A small image VQ-VAE, trained from scratch.
Training: adamw at rate 0.0026, batches of 128.
Data: trained on scattered letters and digits in many colours, 48750 training examples, 32.6 epochs.
Rows from block 2 of the encoder of a small image VQ-VAE, named by matrix and row number. Rows with one number belong to one neuron. Each number is 50 + 12 x the weight over its row's rms, rounded and kept within 0 to 99. All counts start at 0. After the name is the row's rms in percent of the matrix's.
After each neuron's rows are labels from the 100 images, of 14976, where the neuron reaches its highest value: "patch colour" is the nearest of a few named colours to the mean colour under the peak; "top examples" is what is common among them. Only what is clearly more common there than usual is listed. The data: scattered letters and digits in many colours.
# fc1: MLP up (encoder.blocks.2.mlp.fc1.weight, 1152x192), inputs 64-127
# fc2: MLP down (encoder.blocks.2.mlp.fc2.weight, 192x1152, transposed), outputs 64-127

fc1.239 094:58 51 54 56 60 41 25 44 64 34 44 56 56 36 62 38 55 39 67 46 47 59 42 50 59 68 58 51 58 49 55 78 30 43 59 32 49 47 66 41 52 48 44 50 10 42 57 51 65 46 11 63 37 68 60 49 67 57 53 31 71 42 15 64
fc2.239 085:47 65 62 58 56 41 88 40 38 50 48 47 28 39 44 38 36 38 56 52 67 58 56 34 52 40 52 54 37 37 59 48 56 62 47 62 43 45 49 50 55 55 40 50 60 36 43 79 64 41 51 26 52 46 59 56 48 70 62 46 31 50 46 48
patch colour: black
top examples: green

fc1.493 134:49 45 62 50 54 45 27 42 55 52 41 51 52 33 71 56 49 59 80 49 38 57 47 47 80 52 73 52 48 62 46 53 41 51 62 43 45 64 91 41 71 28 43 41 29 49 42 46 72 49 30 70 17 56 35 63 38 53 42 71 37 44 28 50
fc2.493 154:58 34 49 43 59 47 71 60 65 71 55 18 46 76 50 69 36 64 47 35 41 49 50 50 33 27 57 53 64 38 55 28 39 49 58 30 34 27 50 48 45 27 52 65 58 39 49 41 51 63 61 47 71 68 41 43 57 28 42 34 45 38 41 57
patch colour: grey
top examples: green

fc1.626 113:39 43 61 49 42 46 44 66 50 41 38 61 46 27 60 40 49 58 63 51 37 61 33 30 52 39 41 55 51 61 61 57 48 70 52 29 46 59 50 42 78 49 47 45 69 42 55 51 42 55 51 57 34 45 63 53 78 49 52 56 51 40 30 70
fc2.626 128:50 69 31 58 35 72 50 33 53 62 54 00 62 50 46 40 44 48 59 41 51 74 46 62 64 46 56 36 33 52 53 45 61 59 34 50 40 63 56 55 57 46 53 46 36 43 43 35 89 51 47 35 47 49 31 64 31 45 56 48 69 56 47 52
patch colour: pink
top examples: red; brown; black; blue

fc1.514 102:56 50 61 49 58 51 50 60 55 33 53 60 44 30 58 44 43 68 62 52 59 49 64 29 46 67 41 61 32 48 58 35 88 55 54 58 64 64 59 61 58 28 52 57 62 51 63 58 47 53 26 54 65 48 60 55 60 50 56 33 38 29 55 57
fc2.514 112:59 47 50 45 58 50 48 41 47 67 58 33 54 57 46 59 57 51 59 59 43 56 62 35 43 58 63 40 51 40 50 72 47 53 28 47 28 47 21 61 41 55 53 44 39 47 48 50 46 47 64 48 52 39 42 36 41 47 36 48 63 45 51 53
patch colour: pink; grey
top examples: brown

fc1.630 090:32 41 52 46 60 39 38 78 43 37 44 50 33 65 65 61 49 48 50 68 34 48 44 62 53 53 37 40 61 54 45 53 57 48 66 49 32 34 60 37 66 50 60 31 33 59 52 43 33 42 33 42 44 44 34 35 50 61 49 53 36 48 44 68
fc2.630 072:58 41 66 39 16 49 45 43 46 30 65 51 56 62 36 38 45 67 65 51 47 55 54 38 43 49 43 62 68 43 61 55 46 65 57 48 56 08 36 47 58 55 44 41 52 57 42 55 60 43 44 49 50 38 41 61 63 34 54 43 47 56 54 58
patch colour: grey
top examples: white

fc1.446 096:37 46 60 47 54 51 42 39 37 48 45 55 28 39 64 66 62 24 63 52 42 56 51 45 62 41 52 57 29 57 59 42 58 32 40 26 54 55 66 44 60 69 60 48 59 52 55 46 51 55 62 60 55 47 47 47 47 36 32 58 36 70 21 45
fc2.446 075:49 46 66 15 36 71 52 79 61 48 62 81 43 44 21 60 52 57 52 48 44 36 37 61 37 65 57 49 55 41 51 63 55 42 85 44 54 60 43 53 33 53 56 81 70 47 53 44 30 40 57 45 35 57 62 49 46 41 47 52 27 50 78 55
patch colour: pink
top examples: blue; black; purple

fc1.81 094:30 48 59 43 62 26 57 42 52 23 75 52 41 47 48 61 55 47 79 69 50 53 38 47 53 68 40 69 57 46 53 64 46 47 61 40 56 50 64 44 68 26 61 51 64 57 58 39 39 48 49 66 31 73 61 40 50 40 62 43 32 56 54 45
fc2.81 103:50 50 43 22 50 48 51 65 46 59 42 54 41 73 30 44 49 63 43 46 60 55 37 49 50 54 47 71 47 24 69 46 37 59 54 32 37 30 79 51 61 59 50 64 55 57 41 48 50 53 53 56 62 52 22 57 59 49 35 58 46 30 47 50
patch colour: white
top examples: purple; black; brown

fc1.729 112:56 45 60 61 46 59 49 55 52 43 27 75 61 54 77 36 69 46 45 41 30 38 55 37 55 47 35 46 28 50 45 56 38 47 53 66 43 55 74 43 65 51 44 60 44 57 52 47 50 61 40 54 56 57 71 51 43 54 55 45 30 46 55 51
fc2.729 122:51 70 60 57 47 52 59 50 54 59 73 66 64 58 44 72 43 43 43 56 48 48 49 59 34 73 47 53 50 34 56 58 71 52 89 41 42 53 40 61 32 47 44 63 57 58 43 41 64 45 41 56 49 48 37 66 57 44 47 56 77 32 67 51
patch colour: grey
top examples: black; blue

fc1.530 107:41 58 63 52 36 40 65 47 44 37 35 60 78 40 70 59 49 47 46 24 67 39 61 51 39 51 39 61 49 42 46 69 56 54 37 17 73 66 52 45 66 57 53 79 59 49 50 52 69 53 44 71 64 52 60 51 53 38 46 35 50 59 75 39
fc2.530 133:55 48 58 64 59 45 59 26 45 46 61 68 36 50 49 54 63 40 59 57 49 43 40 60 51 50 51 29 38 49 58 62 53 49 63 48 45 79 26 49 29 24 56 43 40 40 62 38 46 57 44 41 47 52 43 45 38 39 63 37 49 40 72 59
patch colour: grey
top examples: black; brown

fc1.424 147:70 42 56 47 48 62 48 56 47 42 42 42 68 43 55 48 59 59 43 62 36 55 50 44 37 45 58 51 57 64 35 61 44 33 45 32 34 45 36 52 44 76 53 63 41 54 52 44 55 45 58 61 52 49 37 64 57 48 24 43 78 54 49 52
fc2.424 158:70 50 30 42 50 51 48 44 53 43 59 47 49 33 43 58 51 44 55 42 58 49 53 62 47 46 65 53 46 63 45 29 74 55 64 55 71 62 40 49 41 05 48 47 54 47 36 35 50 55 66 54 68 49 68 52 59 36 43 34 53 65 51 41
patch colour: white
top examples: brown

fc1.27 082:52 45 49 35 54 63 22 38 30 55 61 33 27 23 47 51 56 46 37 62 44 42 40 55 37 60 50 60 52 43 28 57 53 51 74 63 44 70 47 38 48 46 57 44 53 63 47 42 46 31 56 56 41 69 48 63 57 40 44 46 51 63 46 49
fc2.27 065:31 26 54 54 54 58 52 66 30 32 32 47 41 64 41 56 43 52 50 59 57 41 57 56 65 38 44 59 61 44 54 50 44 55 29 54 48 43 37 38 40 54 35 60 65 50 34 64 48 47 63 57 49 49 54 32 61 38 59 58 48 23 76 56
patch colour: brown
top examples: teal; white; yellow

fc1.589 123:49 55 49 45 57 54 41 45 39 28 39 51 43 37 66 54 51 41 62 53 56 53 51 66 76 55 47 38 26 46 60 38 51 44 68 49 48 47 81 34 93 37 53 20 36 54 42 42 70 66 45 56 31 42 48 51 39 58 62 38 08 27 32 55
fc2.589 139:47 47 33 31 47 58 85 58 68 64 25 28 45 55 56 59 42 60 56 31 53 50 50 41 35 56 43 47 63 48 56 48 41 42 56 52 57 33 57 66 47 52 45 57 60 42 40 36 60 49 53 67 52 57 50 58 63 52 30 38 66 56 65 24
patch colour: green
top examples: teal

fc1.87 102:62 55 42 53 39 44 71 66 40 55 41 42 59 36 40 64 59 47 41 64 36 57 45 44 64 56 48 45 56 58 67 69 48 47 38 51 58 21 45 29 68 27 53 68 40 50 21 61 53 50 66 32 56 42 67 66 70 48 48 46 50 58 44 59
fc2.87 116:51 63 41 33 60 51 41 77 48 51 43 47 36 59 34 50 44 38 67 62 63 51 34 40 42 41 56 58 46 58 31 33 63 41 64 77 75 57 75 56 56 50 46 67 33 39 54 48 69 38 38 54 43 47 41 57 43 60 48 31 49 22 48 48
patch colour: black
top examples: pink; white; the character I; the character L

fc1.272 091:52 29 59 60 40 64 33 53 40 37 54 44 30 38 40 41 53 50 42 48 47 61 57 66 37 55 38 32 37 41 61 40 54 25 49 60 57 27 64 36 48 52 59 32 52 43 38 53 44 50 21 50 39 57 57 62 55 44 47 36 44 39 59 62
fc2.272 110:48 71 44 56 46 74 53 51 41 70 46 60 50 41 68 63 45 31 27 48 39 39 52 48 61 60 58 35 65 47 52 56 61 53 42 45 59 41 69 49 42 85 52 54 56 58 52 60 33 60 62 50 48 59 82 64 49 43 70 54 42 67 21 35
patch colour: black
top examples: teal; white; yellow; orange

fc1.662 093:56 49 46 45 39 59 32 48 49 51 48 50 44 56 76 53 52 38 46 51 58 55 40 53 72 58 41 36 33 49 37 86 69 46 32 54 50 29 54 44 29 57 48 44 56 32 46 49 64 40 37 43 41 38 56 45 48 62 52 57 70 58 59 59
fc2.662 082:37 35 53 40 56 67 31 80 38 47 37 60 42 70 49 44 33 57 71 51 37 44 39 50 50 52 43 49 71 23 63 60 53 54 52 43 52 53 70 62 57 39 58 40 63 62 18 47 68 58 49 45 53 56 52 56 30 54 40 59 43 47 45 57
patch colour: black
top examples: pink; white; yellow

fc1.226 097:59 65 56 43 52 57 30 42 65 49 43 83 49 54 43 53 54 62 58 49 66 41 43 44 57 59 60 46 62 15 47 75 42 66 57 56 51 76 55 43 56 60 54 57 48 39 53 38 61 42 28 55 48 45 65 52 61 36 43 35 43 33 52 42
fc2.226 098:51 27 54 61 47 59 44 54 39 51 55 43 50 34 53 50 68 60 56 68 29 71 56 65 60 61 37 30 56 68 58 21 63 47 55 41 51 54 50 49 66 32 54 49 41 56 43 48 71 42 56 40 16 50 30 37 54 51 54 38 25 39 46 31
patch colour: white
top examples: brown; purple; blue; count: six

fc1.489 106:35 66 38 49 62 47 66 58 58 37 36 59 51 57 62 54 38 52 56 49 52 53 46 58 82 55 29 77 46 54 50 63 55 62 45 42 69 40 49 37 56 53 38 46 62 43 37 56 53 65 50 56 27 46 63 64 74 59 47 64 39 58 42 55
fc2.489 128:43 65 68 62 48 55 57 29 49 58 21 63 26 58 46 58 43 58 69 53 54 36 55 44 68 50 58 50 43 38 64 54 61 46 59 60 52 48 55 56 67 44 42 29 33 38 39 63 57 55 45 59 57 47 40 66 35 67 62 39 33 41 44 39
patch colour: black; brown
top examples: white; pink; orange

fc1.209 096:38 19 46 55 51 45 43 34 49 39 66 37 49 36 71 71 53 55 53 60 35 57 53 51 26 51 38 54 27 37 40 55 53 53 46 54 32 60 57 49 68 39 42 41 67 55 55 45 56 63 72 77 47 51 70 49 50 52 42 46 58 62 35 26
fc2.209 116:54 15 32 53 42 52 59 49 58 47 45 57 34 42 45 33 55 57 35 47 40 46 60 46 66 37 33 43 62 74 42 53 54 50 34 80 59 41 63 58 46 46 45 42 50 44 66 62 30 58 42 45 78 60 31 42 47 45 43 57 58 70 47 47
patch colour: white
top examples: red; brown; black; count: six

fc1.617 076:31 38 41 50 63 35 60 68 46 50 42 28 69 35 50 70 40 52 50 55 65 49 40 43 59 57 38 58 34 43 44 54 50 32 53 25 64 73 58 33 49 58 55 30 65 61 51 49 13 59 58 58 66 56 56 37 68 33 44 38 58 47 47 39
fc2.617 061:58 55 20 56 56 52 35 57 57 48 39 30 49 44 39 34 48 59 61 38 46 36 48 62 58 43 43 56 51 73 41 56 44 46 49 54 48 34 69 54 38 48 48 99 47 63 54 43 27 55 44 38 79 65 39 41 74 39 40 61 67 36 53 47
patch colour: white; pink
top examples: purple

fc1.506 093:63 44 38 40 61 54 34 62 54 51 34 31 73 55 39 55 23 70 45 69 44 51 56 36 70 50 48 44 54 47 52 66 67 38 63 44 57 49 61 47 46 49 33 41 38 50 51 54 48 39 59 41 50 60 42 68 46 52 54 61 62 78 68 44
fc2.506 098:53 40 49 40 41 48 69 31 60 53 55 38 27 46 54 58 55 37 64 65 29 45 55 36 53 39 58 69 66 80 49 62 44 63 45 57 58 65 46 33 50 46 55 58 47 53 46 60 39 52 40 58 44 33 61 45 36 53 38 60 46 45 29 42
patch colour: pink
top examples: black; brown; purple

fc1.294 097:52 57 57 47 34 28 41 55 40 38 56 42 44 23 57 45 43 46 47 52 49 65 54 57 53 59 40 47 54 57 69 50 50 60 45 31 46 50 42 30 83 46 39 39 48 58 59 51 40 47 84 49 46 41 33 50 65 74 42 51 42 53 21 66
fc2.294 141:44 52 43 40 57 51 64 53 57 54 43 31 43 59 59 84 47 59 56 61 65 65 50 69 57 65 65 38 42 69 42 50 45 34 46 43 72 55 45 67 49 59 44 57 45 44 39 38 70 48 34 61 51 45 54 60 35 35 65 59 65 47 56 29
patch colour: green
top examples: teal

fc1.225 080:26 47 55 39 61 41 65 47 44 42 64 44 41 33 59 61 46 42 60 46 52 59 47 46 35 34 45 37 37 56 39 43 43 47 50 42 40 53 46 37 38 50 72 56 54 61 62 46 39 37 45 48 42 60 60 38 47 48 63 62 40 67 39 62
fc2.225 069:46 28 47 44 59 42 48 55 49 64 52 54 79 54 46 37 60 53 38 37 50 47 50 58 49 50 45 52 51 72 56 54 68 52 56 36 57 43 77 53 53 43 44 55 61 42 50 60 51 57 48 37 52 50 36 44 34 40 42 52 66 57 54 46
patch colour: white
top examples: red; black; count: six; brown

fc1.318 101:62 54 51 58 54 37 34 44 36 40 46 79 33 44 44 46 66 58 67 66 53 59 51 43 66 59 41 55 37 44 52 83 38 43 29 31 71 48 58 45 49 49 46 69 45 42 39 57 45 45 67 75 81 45 43 54 68 59 38 31 67 45 48 39
fc2.318 111:37 44 78 38 56 63 54 47 66 64 62 49 50 73 54 53 39 24 45 54 40 45 61 56 49 50 56 39 55 54 58 31 52 49 39 63 27 60 58 50 56 56 56 42 36 61 70 50 61 59 48 57 30 46 60 54 22 64 61 33 30 53 36 57
patch colour: pink
top examples: blue

fc1.316 123:55 21 46 35 36 64 36 39 56 37 37 29 63 66 43 38 51 59 50 63 44 41 48 46 46 45 44 42 37 48 41 62 55 35 47 76 45 48 37 37 31 62 45 50 55 51 37 49 26 44 42 65 45 47 51 40 72 42 41 48 55 51 60 47
fc2.316 123:42 48 45 37 40 56 70 48 36 41 55 57 71 63 35 50 44 62 46 41 60 55 40 65 49 59 43 60 14 44 29 51 59 65 64 41 58 45 51 47 62 39 48 55 35 54 23 40 77 44 59 44 46 50 48 43 61 53 57 46 70 41 58 69
patch colour: pink
top examples: red; brown; purple; black

fc1.433 105:60 40 48 31 49 55 29 46 63 63 46 65 45 55 61 46 54 35 55 61 58 46 50 36 65 56 69 66 42 27 43 71 41 50 45 73 32 74 42 33 49 55 50 36 42 51 52 38 41 71 38 51 36 36 69 53 47 54 55 53 41 38 60 57
fc2.433 117:48 53 52 65 21 45 67 50 38 53 59 43 47 59 17 56 43 52 54 46 39 45 52 51 38 40 43 63 63 62 77 36 53 61 66 43 57 69 41 44 44 25 51 47 41 37 46 50 56 47 55 40 58 48 56 52 46 40 52 33 40 37 47 57
patch colour: white
top examples: brown; black

fc1.547 098:62 26 41 46 75 59 59 56 49 46 39 74 64 43 64 42 49 52 57 49 48 42 34 57 71 45 53 45 60 68 56 74 51 51 47 47 41 45 49 40 51 44 35 31 49 43 39 47 73 36 40 46 50 42 54 44 60 33 39 48 55 46 74 44
fc2.547 070:68 62 44 59 41 46 60 69 57 69 46 20 74 42 46 58 46 53 39 56 51 36 32 28 62 58 52 50 51 52 39 58 53 47 46 56 53 48 43 50 14 70 44 39 49 53 58 43 54 44 77 39 58 59 69 56 39 47 48 51 37 36 48 52
patch colour: white
top examples: black; blue; brown

fc1.263 130:37 37 38 50 44 68 40 67 48 55 55 43 54 46 68 52 47 59 59 51 50 54 55 34 66 54 59 62 48 48 54 67 44 44 67 61 54 67 62 35 54 43 49 47 43 53 41 40 33 64 42 49 44 57 60 41 67 47 30 48 57 55 62 63
fc2.263 161:47 43 58 58 48 48 68 56 50 51 39 42 27 59 46 56 48 55 45 45 46 43 32 41 39 73 42 54 34 43 62 66 37 41 48 52 41 47 52 48 34 62 55 38 73 42 61 43 46 57 39 77 47 49 45 42 65 37 38 55 52 76 43 65
patch colour: pink
top examples: black; blue; brown

fc1.544 086:36 63 59 43 47 24 36 39 48 44 46 41 43 47 53 62 40 42 73 70 57 51 34 57 66 46 43 41 45 59 58 61 48 60 69 37 41 37 64 62 55 23 53 40 61 50 54 54 52 52 55 73 44 55 44 65 47 42 52 66 52 42 56 54
fc2.544 057:58 52 46 46 49 61 61 58 82 34 46 48 67 45 46 65 32 56 46 39 52 45 52 63 42 51 53 66 61 66 39 29 53 47 57 57 57 48 47 47 39 63 39 64 53 68 49 41 61 43 52 76 33 52 42 63 64 49 61 47 57 44 50 42
patch colour: brown; grey
top examples: white

fc1.188 104:50 57 49 37 61 43 40 42 55 52 40 28 41 53 42 35 42 56 64 38 41 53 45 54 31 56 26 64 50 58 48 38 56 50 61 54 44 73 42 56 33 34 48 68 57 56 43 56 55 33 39 33 46 55 53 67 39 44 54 71 41 47 55 53
fc2.188 098:43 44 46 74 58 51 47 68 40 72 45 51 70 47 43 25 49 57 29 48 58 62 49 31 73 43 64 42 67 45 83 52 46 43 33 46 53 20 60 52 39 70 44 20 46 62 47 40 35 54 42 63 57 51 57 39 50 44 62 36 40 51 39 49
patch colour: grey
top examples: black; brown

fc1.692 105:51 55 42 58 60 42 48 41 26 16 49 56 49 56 50 43 45 37 51 53 39 45 44 37 48 44 58 60 57 61 73 40 39 58 52 38 50 38 48 11 45 39 57 41 55 56 61 34 40 47 63 54 60 53 60 50 52 43 48 42 36 71 50 63
fc2.692 117:63 43 49 52 37 48 49 51 79 54 57 35 46 55 22 42 48 73 57 48 69 47 58 59 51 55 66 41 60 39 42 54 62 38 48 61 56 57 40 66 36 57 51 49 49 55 55 43 76 61 28 54 66 46 70 45 67 57 44 61 65 37 56 49
patch colour: grey; brown
top examples: pink; white

fc1.613 092:50 51 39 53 26 25 56 65 50 31 65 49 50 43 53 66 53 58 37 67 41 33 55 39 53 68 58 32 39 57 49 71 40 36 50 50 46 37 73 39 40 48 49 54 49 45 36 61 38 37 29 49 57 58 66 67 69 46 48 43 39 52 33 64
fc2.613 097:46 52 53 45 44 56 54 37 71 50 44 58 52 44 54 42 46 44 58 55 63 49 50 47 32 43 49 44 73 72 54 60 39 56 49 55 44 72 68 58 49 48 41 29 50 46 74 56 45 57 55 37 41 41 47 58 21 51 51 48 39 39 64 39
patch colour: black; green
top examples: green

fc1.234 099:49 53 52 63 39 61 50 48 36 55 57 46 42 35 46 54 50 51 46 33 49 59 43 45 59 57 62 60 36 67 64 50 48 48 49 37 60 24 70 34 49 72 61 36 47 58 34 46 84 42 64 72 51 60 74 60 47 48 53 51 53 60 26 46
fc2.234 119:56 51 53 52 65 59 36 75 58 61 44 57 76 63 45 38 39 61 49 59 47 61 64 45 60 65 46 43 58 57 36 62 37 29 58 70 54 63 50 54 39 39 42 40 53 64 66 50 49 44 46 33 42 43 50 53 32 58 53 61 20 46 72 52
patch colour: green; grey
top examples: teal; white

fc1.42 109:45 44 71 47 44 49 65 44 46 39 47 51 66 63 48 34 56 61 54 28 45 36 43 55 42 54 53 50 47 56 54 44 56 44 47 51 56 28 63 31 51 42 45 61 63 55 39 68 26 64 53 63 57 50 60 55 56 45 38 48 53 32 45 67
fc2.42 117:52 47 44 29 56 36 57 34 49 44 58 79 75 35 65 60 40 56 43 46 74 48 46 37 35 47 60 29 66 55 49 59 35 29 26 36 22 49 42 68 39 46 54 48 45 59 58 34 62 46 28 45 50 52 53 62 64 46 49 64 60 59 47 46
patch colour: black
top examples: yellow

fc1.321 092:52 39 52 60 57 63 40 45 60 46 62 41 70 37 37 53 45 42 62 57 30 43 49 43 58 44 27 66 45 38 37 70 53 40 38 67 46 68 49 56 43 47 60 41 64 49 58 41 32 67 53 47 66 56 64 27 85 47 47 36 65 61 64 38
fc2.321 100:61 67 43 58 40 29 40 64 38 55 53 76 19 41 65 41 56 61 57 54 75 54 50 58 51 46 60 35 57 77 50 53 69 67 36 21 50 57 54 53 50 31 57 47 40 49 31 49 44 57 41 44 56 48 26 59 42 44 45 53 46 47 54 46
patch colour: pink
top examples: red; brown; blue; count: six

fc1.645 098:41 52 59 41 55 37 12 44 43 44 49 64 41 50 49 41 45 49 69 70 42 53 52 39 52 42 85 60 47 44 51 71 36 34 44 56 41 66 52 58 61 52 43 56 44 37 49 46 46 64 42 45 70 48 45 43 70 43 48 55 46 45 48 37
fc2.645 094:60 45 70 50 42 47 61 58 69 48 53 55 39 18 67 43 49 33 27 48 42 46 54 37 52 43 48 27 73 42 65 50 49 45 45 46 30 73 77 56 69 57 54 45 46 55 49 56 49 47 49 49 32 52 55 42 47 48 56 21 23 40 42 67
patch colour: green
top examples: green

fc1.293 085:56 51 41 58 47 56 28 41 34 60 50 84 46 38 56 42 45 40 51 58 53 36 59 52 35 52 42 41 56 41 71 54 58 38 57 57 41 57 46 53 53 46 53 44 43 53 65 53 61 42 54 54 68 38 64 52 31 47 45 57 59 50 76 43
fc2.293 065:30 28 22 61 43 52 65 65 38 48 43 21 54 49 49 47 42 77 57 37 61 49 42 46 52 40 33 60 51 75 42 49 41 58 38 77 44 35 50 19 42 51 48 58 58 70 65 45 54 48 45 50 40 57 56 39 52 51 49 45 45 57 37 55
patch colour: white
top examples: green; black; brown; count: six

fc1.678 102:52 32 60 50 60 68 50 52 48 36 49 68 65 44 50 46 51 51 63 48 48 45 48 50 57 65 47 60 70 83 62 52 73 44 57 50 33 60 59 42 42 58 56 45 40 48 51 56 61 54 22 43 78 59 61 44 52 46 47 59 53 38 75 41
fc2.678 073:56 38 37 57 51 75 54 48 63 47 63 74 33 44 70 32 53 56 56 27 48 40 64 39 42 47 45 39 58 22 31 70 51 66 32 40 41 60 36 69 58 54 39 38 49 40 49 58 46 58 46 92 52 36 37 33 44 49 39 43 37 42 58 37
patch colour: grey
top examples: black; brown

fc1.725 104:57 48 59 40 47 39 02 38 52 28 53 44 54 31 76 54 42 43 48 59 33 55 59 51 69 50 51 56 48 40 58 61 36 35 59 28 52 42 45 48 50 51 47 33 30 48 60 53 65 35 39 48 67 47 42 43 72 43 60 43 44 34 36 63
fc2.725 109:60 46 48 63 89 47 54 87 44 54 45 54 64 44 72 52 56 63 58 68 39 60 50 30 59 39 45 49 39 40 62 40 37 45 47 63 44 47 56 49 66 43 44 61 52 57 50 51 68 40 25 42 30 59 55 61 42 56 49 29 50 60 32 57
patch colour: green
top examples: green; white

fc1.443 122:47 44 48 37 49 41 59 41 50 35 58 88 31 25 59 68 53 51 51 42 46 50 42 40 56 72 73 55 57 49 67 72 48 51 49 34 48 67 38 36 49 52 50 33 40 54 58 34 47 52 58 54 58 55 64 25 53 45 48 27 38 54 55 52
fc2.443 107:60 43 68 66 66 47 38 38 38 46 66 15 50 67 45 44 60 47 35 41 41 48 47 68 47 37 49 38 60 47 48 24 64 51 50 44 58 71 58 59 66 47 48 55 32 33 67 63 52 63 40 37 49 47 56 49 34 43 61 42 36 39 46 57
patch colour: white
top examples: brown; black; blue; count: six

fc1.471 105:58 45 43 53 49 54 57 66 38 54 38 41 37 41 44 55 38 31 56 27 65 43 46 54 66 55 49 66 36 56 60 65 64 45 53 56 69 41 62 57 53 55 42 67 55 57 33 64 63 48 54 74 36 35 56 65 43 62 58 45 70 52 30 42
fc2.471 101:36 48 52 15 47 36 38 17 42 52 50 62 49 34 48 52 54 33 59 48 43 56 39 48 57 42 45 40 39 68 56 68 50 80 48 76 60 60 68 43 62 39 47 80 57 20 49 47 49 48 45 45 27 57 34 56 53 53 43 48 62 56 52 47
patch colour: black
top examples: white; yellow; orange; pink

fc1.295 118:57 49 60 16 55 62 42 51 37 49 39 53 34 23 55 43 64 54 75 49 41 57 51 43 57 55 38 38 29 51 55 50 54 30 48 38 52 57 86 60 58 54 39 42 56 27 44 52 58 53 48 41 42 41 78 48 63 44 47 61 56 50 48 52
fc2.295 146:57 56 72 55 47 57 40 50 21 59 59 52 57 77 60 56 64 66 37 70 65 54 58 44 53 54 48 62 68 20 42 25 53 45 72 47 70 33 39 65 25 47 56 61 60 54 60 69 60 57 19 34 37 48 52 37 43 57 53 48 76 40 56 42
patch colour: brown
top examples: black